A small self-supervised image encoder, trained from scratch: activation hardswish, 0.8 epochs.
Rows from block 14 of a small self-supervised image encoder, named by matrix and row number. Each number is 128 + 32 x the weight over its row's rms, rounded and kept within 0 to 255. All counts start at 0. Numbers have three digits each. After the name is the row's rms in percent of the matrix's.
After each channel's rows are labels from the 100 images, of 14976, where the channel reaches its highest value: "top examples" is what is common among them; "patch colour" is the nearest of a few named colours to the mean colour under the peak. Only what is clearly more common there than usual is listed. The data: fractals drawn by 1,000 iterated function systems, in grey. In brackets: how many of the 100, against the usual share in percent.
# c30: last pointwise conv (model.blocks.14.c3.0.weight, 640x640x1x1), inputs 160-319

c30.29 104:111134127110134115109120156091092155185118130091153174135120152135174137122121110080083148116140104132151077140132179093111142143124150086132130155104147069145135077101087163088167095138167118118137108160080083140075087099157141124134099145148160130100168159116098096081093112118092085112132138167076137155180115149143103124142161121123120117126131168126127173096142103107145095118139090099137125147125180068153092146121081117127149132105135198181164112170137158176121072152185114
top examples: dark on light (100 vs 30.8)
patch colour: grey (50 vs 24.6)

c30.151 084:133133122093109077106164110130070091147113127083088172106131167113151114092115082095129165145110076108100113070105111100113101145071114103157082120093110095218157070088114149106114180147109106103122140110061077138069176161098093140139089106100148088163093142111090144081047178131125075094150177139115130111127113114136129111137106146119046103066079148118163120063135063085101123114137124145137128143129102133089144150124079105105106100165136075126120107116090115109105141174032135
top examples: sparse (53 vs 26.3)
patch colour: black (98 vs 52.3)

c30.48 114:101119120120105049155161149126115125086094105132121162127060113131090124068118143094121032110115114094053069143138051102106135127095087111084099079076086094097136106082113093095132111143140172079141088122114138128080117114136108144091100079130086111150092149101108146096125095104070055134142167150125160121115123051085196080130137078094056098066062116150110110075087144122107144094120097070168173130113114124124109091119063121129115137113127126085169169113122099138146080092122116
top examples: dense (51 vs 9.7)
patch colour: grey (87 vs 24.6)

c30.437 094:121080167106098143114121166147112139089113121064097116162100178148142105141130108156133089088143119118165062144172113101105146147149084127126145125122137108152181068133147118112186126169106117063140144131111180147099149100042128131116034145139141151143165150151139168155114108071076086129164137107108032143150132122127169137167142171106150089112068180114103179114179081090138113157171144132116103111122137092155108156129090157095132066159124149127081107103131163130099115109149127
top examples: sparse (78 vs 26.3); two maps (56 vs 25.6)
patch colour: grey (63 vs 24.6)

c30.198 093:093104056127152121140084141112137102121141102113127109119054098150144086116123125155126058045138107081219072191191089104153092117140135148122175159132107099108137070163087154087142117176123152116143094125053116182110167129104136135179134126165105107130216158160121188105079154124100079107110086135111075205164081103133072194164128158150176079136138152075113158155164120102119174121110121193120128126128104105126133155098086125142153072164104162162140162122058132130135107101115151
top examples: two maps (61 vs 25.6); sparse (60 vs 26.3)
patch colour: grey (83 vs 24.6)

c30.220 098:194111146118099151156128138143156170129119163101101122145101105115109179185141126119141141109181132137139120126135111122168124121107132071135154109133148086102087135146155147116154090095108163153127122145122117118162121135071131136184095135168130138117152207149124101130179127100152094172095101115126083129099061226155110168116080096167135165101165103131097129144115128121153104100087123098153124076168093128152098143131163169156126144139106153144123184135085134103195163123171176
top examples: sparse (58 vs 26.3)
patch colour: grey (54 vs 24.6)

c30.466 099:137179131177165106142165146151171110125165104137165110151166148126146181166125146162145127096141145134125171125091089214090130100126141138120121143094124159094149182122149158205080119149197137182150174127188103122138127128161106156133169131100077110106143126098137139108150147168154151162081087172165086165112159163103196157120141157174140150124164129060112095122161097163122129121108132145104163146141092160114145094176150144190130118116112159126121128092115127090109168071132106
top examples: dense (29 vs 9.7)
patch colour: white (58 vs 23.1)

c30.407 087:119101112092144109088149136138094145160116118123099130179142158145128145150161093177150156106099158123180099132136106077170074149177109080141106121096164097129098047180119132069181100125119146078137106133070146176144189139055168146103111169133115124108135143141145128195153138139109103153148093133131109153132127145089165200135155114131168150179074176124147177120076142173110188130154141147156117142160144110138138132125185139121158117162172138143145181157120124113118086147157151
top examples: sparse (98 vs 26.3); two maps (90 vs 25.6)
patch colour: grey (69 vs 24.6)

c30.591 121:088124094117104068088102137068143123117079106131121180120116144140100010104116090089104067128091127131152089128157095073110147123151122108071112116149114101090150115104137129101162051129085128107105084111131075136097124120117110155107134081165150078138098109162130121107093148123133078128098128140064075145116126118120182149170110141099105124094115156125127064159163112079142127134154134146115154078119133102103100151110069103086148093105131091124130139092093125136125097081048098
top examples: sparse (72 vs 26.3); two maps (69 vs 25.6)
patch colour: black (88 vs 52.3)

c30.432 097:141116145122152158161120128163137163100109104156121093087127111120099081178151120159134110117101156104105116170130095081203112104121120089114121110150107142127098068136112176060115092152160124113162096114075118183136141169114124123131067161158113180091174154092121086105159167152097111102141060150083093113147148154113142145144104169146191138146081156091172143163160117157129156182135135143108094145146120086094134125151151182105125082137136114143108141166105127172199086142113165
top examples: sparse (97 vs 26.3); two maps (87 vs 25.6)
patch colour: grey (62 vs 24.6)

c30.268 112:124121112127130106142111130134168134107128175137155116073114082158131125121118104149074104075143070069074107167102067104103058133095096130132188095136134133184166096125112148096117155144136134089161127114134071127061144088189156174117150154158129119170071138091159159084125171127117128089180158129113161095127155056137220134141162131076064115101104107149159118123112139120133129118130085134153183155150132130126129155145073117123107154152173186141140152162143134102144102081079125
top examples: three maps (54 vs 25.4)
patch colour: grey (91 vs 24.6)

c30.380 096:135164119112109116196152116148146120082108117114112123072151076131106113161141104170127105104136089081079198121121056134127113109106135152116131114153130150071098136133194125131117118115103156125114164089155089142127145127102144123166122115132072177126115158069125097103114146176124128066116096164126159094078153060107187166110119131146055099106057100099138075110126175160114128105142130089146171155161115176108132091146136094105101106098160201160092110084142116119180142078081093
top examples: dense (33 vs 9.7)
patch colour: grey (59 vs 24.6)

c30.92 084:074071097110117066116151153066152142113111105133102121163091130136128154139121089094127118149095091155150069166162111085090104117154104086101139130118180148111144089115101127120090170127136128156066136117111120148127157072096143142089050189158121112191110140176096127134101065079085079145088132035125141166131075083144155116157117134161114113173135120157124131128094119143071123080151100144222231118116141105154083090161107113111152134133158095063105118065097116123155072081151117
top examples: sparse (92 vs 26.3); two maps (71 vs 25.6)
patch colour: black (85 vs 52.3)

c30.418 138:148172102165172103117164111084102133177151126132135142123131171168170209126139141168114165152159167127147078116118135166125127145119118116141107161091103113160156157118143094130132147140174118137115162139108125089103137109163157109118133151109148133130090136154100112136101083085123153118171176187117126114167143142128108106103142100096128106143189156142134119085125106149140126128124168124135159113142163091140043136164103117166130168105163114123149142113113147141119116124155119
top examples: dense (28 vs 9.7)
patch colour: white (59 vs 23.1)

c30.327 096:146107171129121208127138140126096179141111112104067112198162119090145111183149187093108123118161144135131233122061187149174109124153154131134111115158119082111107135169126110063110141122118174126161085126128127115215150087079109126179122158118154175127150069167175126172107131104116093124070090124124092127112125213117109130117139137120201171168125124099114143169093163121171214158110153112102140104197125154117136115086200145111085129123108148168089168127122168157177157112125150
top examples: sparse (79 vs 26.3); three maps (54 vs 25.4)
patch colour: grey (70 vs 24.6)

c30.71 120:115108123154128110160107132171118108118138112068102152138078135127091049122176104110150108101114098113159081202104066111171095088114108145116100110138153081111121107138114090113124096144122134051133152118135114137083150114125159124109108144146102128142196159141128140097117134147093113111131137121060096157119116139104152152124094148188157116142076129091113068119139127095108146137144099161108121118128092090086115165108112119137110150148119126145088104044145155124112122062116104
top examples: sparse (93 vs 26.3); two maps (70 vs 25.6)
patch colour: grey (69 vs 24.6)

c30.218 103:135149109136172059132106139113141145131171113181118156097104080108134202137123138145127154112147104129064160108181069208116072141107164087104151163090086068120128137128164104111179097132110149157153147067117084106072078142089122099147117123072086153095135127097125106112132160177124183145141094149106090090125127093085126121115108165141131121107130158098121056150073110176113077097156179105101143107179084158134136092122131114141114132113099107108129140081079123051101166073094136
top examples: dense (52 vs 9.7)
patch colour: white (54 vs 23.1)

c30.445 092:089105112069131120077119090131107094146093108097098158146126124111074098110118134110099142118102153151146107097167184063139184124154099116146087137113138075055117069140155142098079095085077077115180109151108099177134148112132162131096105111124210132112158191169123156101119106092086103180108128101104095146123132146201171120156177135067188139151072141101129074105176107128118116158144114150114130099154130130139095198069128152079168084134124124099111132104160191124101181162123170
top examples: sparse (98 vs 26.3); two maps (93 vs 25.6)
patch colour: black (90 vs 52.3)

c30.568 123:118131159108113140149116150153125119130075112132129101181119192146125081119190123123103146140109082114191112149160073099121129129171141116117123129151197179151153107146114173153098113123113190094138107130148137157131162143158147168119135100143169129143133111138154158122108136143145153141125099092103126183116129086123057174162165133123118120180125131103222097156165107151081188109135095210136148142167121132128134146141146153098126124109138125123134154095104163224136081150109142
top examples: two maps (69 vs 25.6); sparse (61 vs 26.3)
patch colour: grey (63 vs 24.6)

c30.461 098:101168100136162119149187140136084114178206109173118080159081108086146111186122110133162171114170166145104098141135102147132110098101110088104149138180123127199091163142185110182078121119129148077106147152154115092120094122118061114170084131114138105088154137106136090097182158174114152116138153109126125127142117212128152147106119134145120111122105123051128160163149137148152119158135158131149125130145123204112135112056114130149169079156079133151114127086185102098124149088130134
top examples: sparse (95 vs 26.3); two maps (80 vs 25.6)
patch colour: grey (61 vs 24.6)

c30.303 085:166131123123125140116142094126110081114173136069140125211137094146154117130136122111123165097113156163149089170156084086140047126158101086103147109137153163157070094174062154182114125132136133140119129135116143188172134152155131130127126179151066177134147174164122202155109091141092126144127138071095088187122155169097112172147150149103147119096112109133153185130180137128155167138181137139144158109153136113099140136135201097109183110213155111177157099134068191186104134088137122
top examples: two maps (75 vs 25.6)
patch colour: grey (55 vs 24.6)

c30.40 101:160126143162152061117104134152156128102180140173125173141096121136111131144078121138181121122166133147148084156123085164092061112126149098124146109192133130124106110164207141145114101120144149115096173110128110131132114152143137094188122153133084133137140119085114120130113159255105170124120114147149090102112061107119152187165100153146080194113069139067151105157116143147113122151128164133117102110125123192126163154108149155126141096145119148174134159090059104142128107059104127
top examples: dense (28 vs 9.7)
patch colour: white (71 vs 23.1)

c30.465 094:119155119136116108111164131110192098083138127145123137100104090138106110113125108150118079115133093152079173084091003119070036113116176141136144107116125132079101171083114059128106115124054115094120105115114134135112164167158120133136110095114092098121131115093161129131132111187099166134077144144174117130115135052120228128169191092152036128085065125143092046130127111142133162088130130103141094098130091146183155088135147088123103104083096197178062146061144135166134145051112130
top examples: dense (60 vs 9.7)
patch colour: grey (55 vs 24.6)

c30.628 099:118123096145123087124093088117150121091098078108100125068095044093112091101115164107128113112121085151054104098122077129105085141146091123154104137111157064087108113098143116078108116101088193094151134112094103136082141119149101131120150097138110163168142109071101103075107112136062091097141117098134127151141169031114210142125115103130061083150106093171109076092118102097116092119108086121156143145124138110098107134122051096108137150111164215138144118167131073104093110022066133
top examples: three maps (57 vs 25.4); dense (30 vs 9.7)
patch colour: grey (92 vs 24.6)

c30.600 106:169143128139114112128148125147165129130122146124108179084164148108131159124098150114161134213118059143094128107129143132123063156124125207160116116130141182201181119144112069133161169128153075148064134123110140113112128163196145095145193130142141120200113123116173124127166156129143161138158189092134192099173132079061100110081130158138069146140193168229114156145097170132110099098148116136163146168080138105077148130171146089141079192097179065128140118130164119099169140114173153
top examples: dark on light (68 vs 30.8)
patch colour: black (84 vs 52.3)

c30.193 084:121087145104115173148058155174129089103104114084096100142081133156066067092172092072189105097110096102136158112155100075098124121163230088133151106144137087086031095134127179107150118144095199110115099140119159107161116144119085111147091139157168162118127203155149089147111158152193086109102049143062078124136150147149131170118129145076132159138059146101170104142129136120139165154108122148126083083165080082181162104117137137075151110160146146176107150136151140142131104161104093
top examples: two maps (55 vs 25.6)
patch colour: grey (82 vs 24.6)

c30.498 100:129130150111119168147157090173167122127128105182089160104144077127109172121112147119087152079165143139078217094096199136119197112129146101109186086165087082065122144154174105133088092133109140129151106122172103148099105118091150100133131116109163127139113138091147085136121098116136125131100132144126105065109129156107172133064106106117142201174090107188127087126080158141141133125142157101087188114078101154089168097096179132196098140144125165143103141058136095065121206063153108
top examples: sparse (66 vs 26.3)
patch colour: grey (69 vs 24.6)

c30.46 086:111108107113153183142095143158161117117129118147143069154110102154092132171153054124164131149120141123172108183102086087178079094112097122102161063175151137147123114176117180172079121133121127081115130083151117133135111109110106148146107105120093139159121096066109148150116142132079123151114150111093107156138182147133122135161171164181185097109075171099168148161130162109140153110128124111120103125088087145083127151132118124127208123156128119147085060116128145141135127122122124
top examples: two maps (67 vs 25.6)
patch colour: grey (63 vs 24.6)

c30.551 090:102149121089109143124098156059105168134117109127128120148048155125134067165126140126195137112137129134211140134159085050152100116168128167142137140144158165095126131131064151088108083137132121102084084145140139133120168155097143121076137140143134178115116135142130119112125097083155107149136097094146069136155119075118100134122138125130185133168104092100176136126148151107121168123167156103103139108187123101093144180164133122073143122182134122184158140125088123184131084161153162
top examples: two maps (56 vs 25.6)
patch colour: grey (83 vs 24.6)

c30.326 099:162159111150154128160164119142174158175176108114148187152096111109150177153100167130153186100173140145140101124092181175117162092122112149114157158103162120077119195086130093224119088087174125158126164209156129115153110121119135149110054148144162107103169154132143122118143122164144147071159063126162094089117089149173159153118132138142156142111152107096130066137104094173145172130112147079103172154094158119187134141118179109154100118153141098135110141110145083106147112099164113
top examples: dark on light (70 vs 30.8)
patch colour: grey (55 vs 24.6)

c30.179 085:145075133090159110181083145130094100075067154083135093101163137134116107118141118115098086143126119090092109119127140069127121167178132116164133079110161165153156110097057109077154138139134116106148035099120136110154140113128172156126218132130186123152137128087140131157099117127086104119154138132053130092150098118121147085146093123095229100120079168102089116164147118068113188108116065116128104169109171114152113089117069134101091115163122069113130135137135139124144148196065108
top examples: sparse (88 vs 26.3); two maps (80 vs 25.6)
patch colour: black (91 vs 52.3)

c30.569 113:133131068146115121121171108126112145136137127166096172078082099148136213179129127114130187094160140112087132153080223193107206121078112100112186123121069112087144140111147143170079080124133129153136161147168094124142136120102137113181079159144182109116117139109142121121119143117129140097089142133149123104105060129147137152117133110131104128090197083110125112146154154125114063140102150080113157091068119120129115112117086092200087096108087085134081060096139115079117128110150143
top examples: dark on light (89 vs 30.8)
patch colour: grey (74 vs 24.6)

c30.168 091:093133085134095199119088104149071119122143146106081114163129153135104110164134093124081085090138117158129147140123085108171070143172137127154123073177149093128122090143125167063141101110136184138134153118143180112094183126134137105116125129162099184065122166207121116116095095114086053120143128148088150084101096152099179197139109123136141123181180191110141174126157185157181130136154137126128130157133129132102082132111127150121154069157100103156116182113126189199173148168132134
top examples: two maps (67 vs 25.6)
patch colour: grey (72 vs 24.6)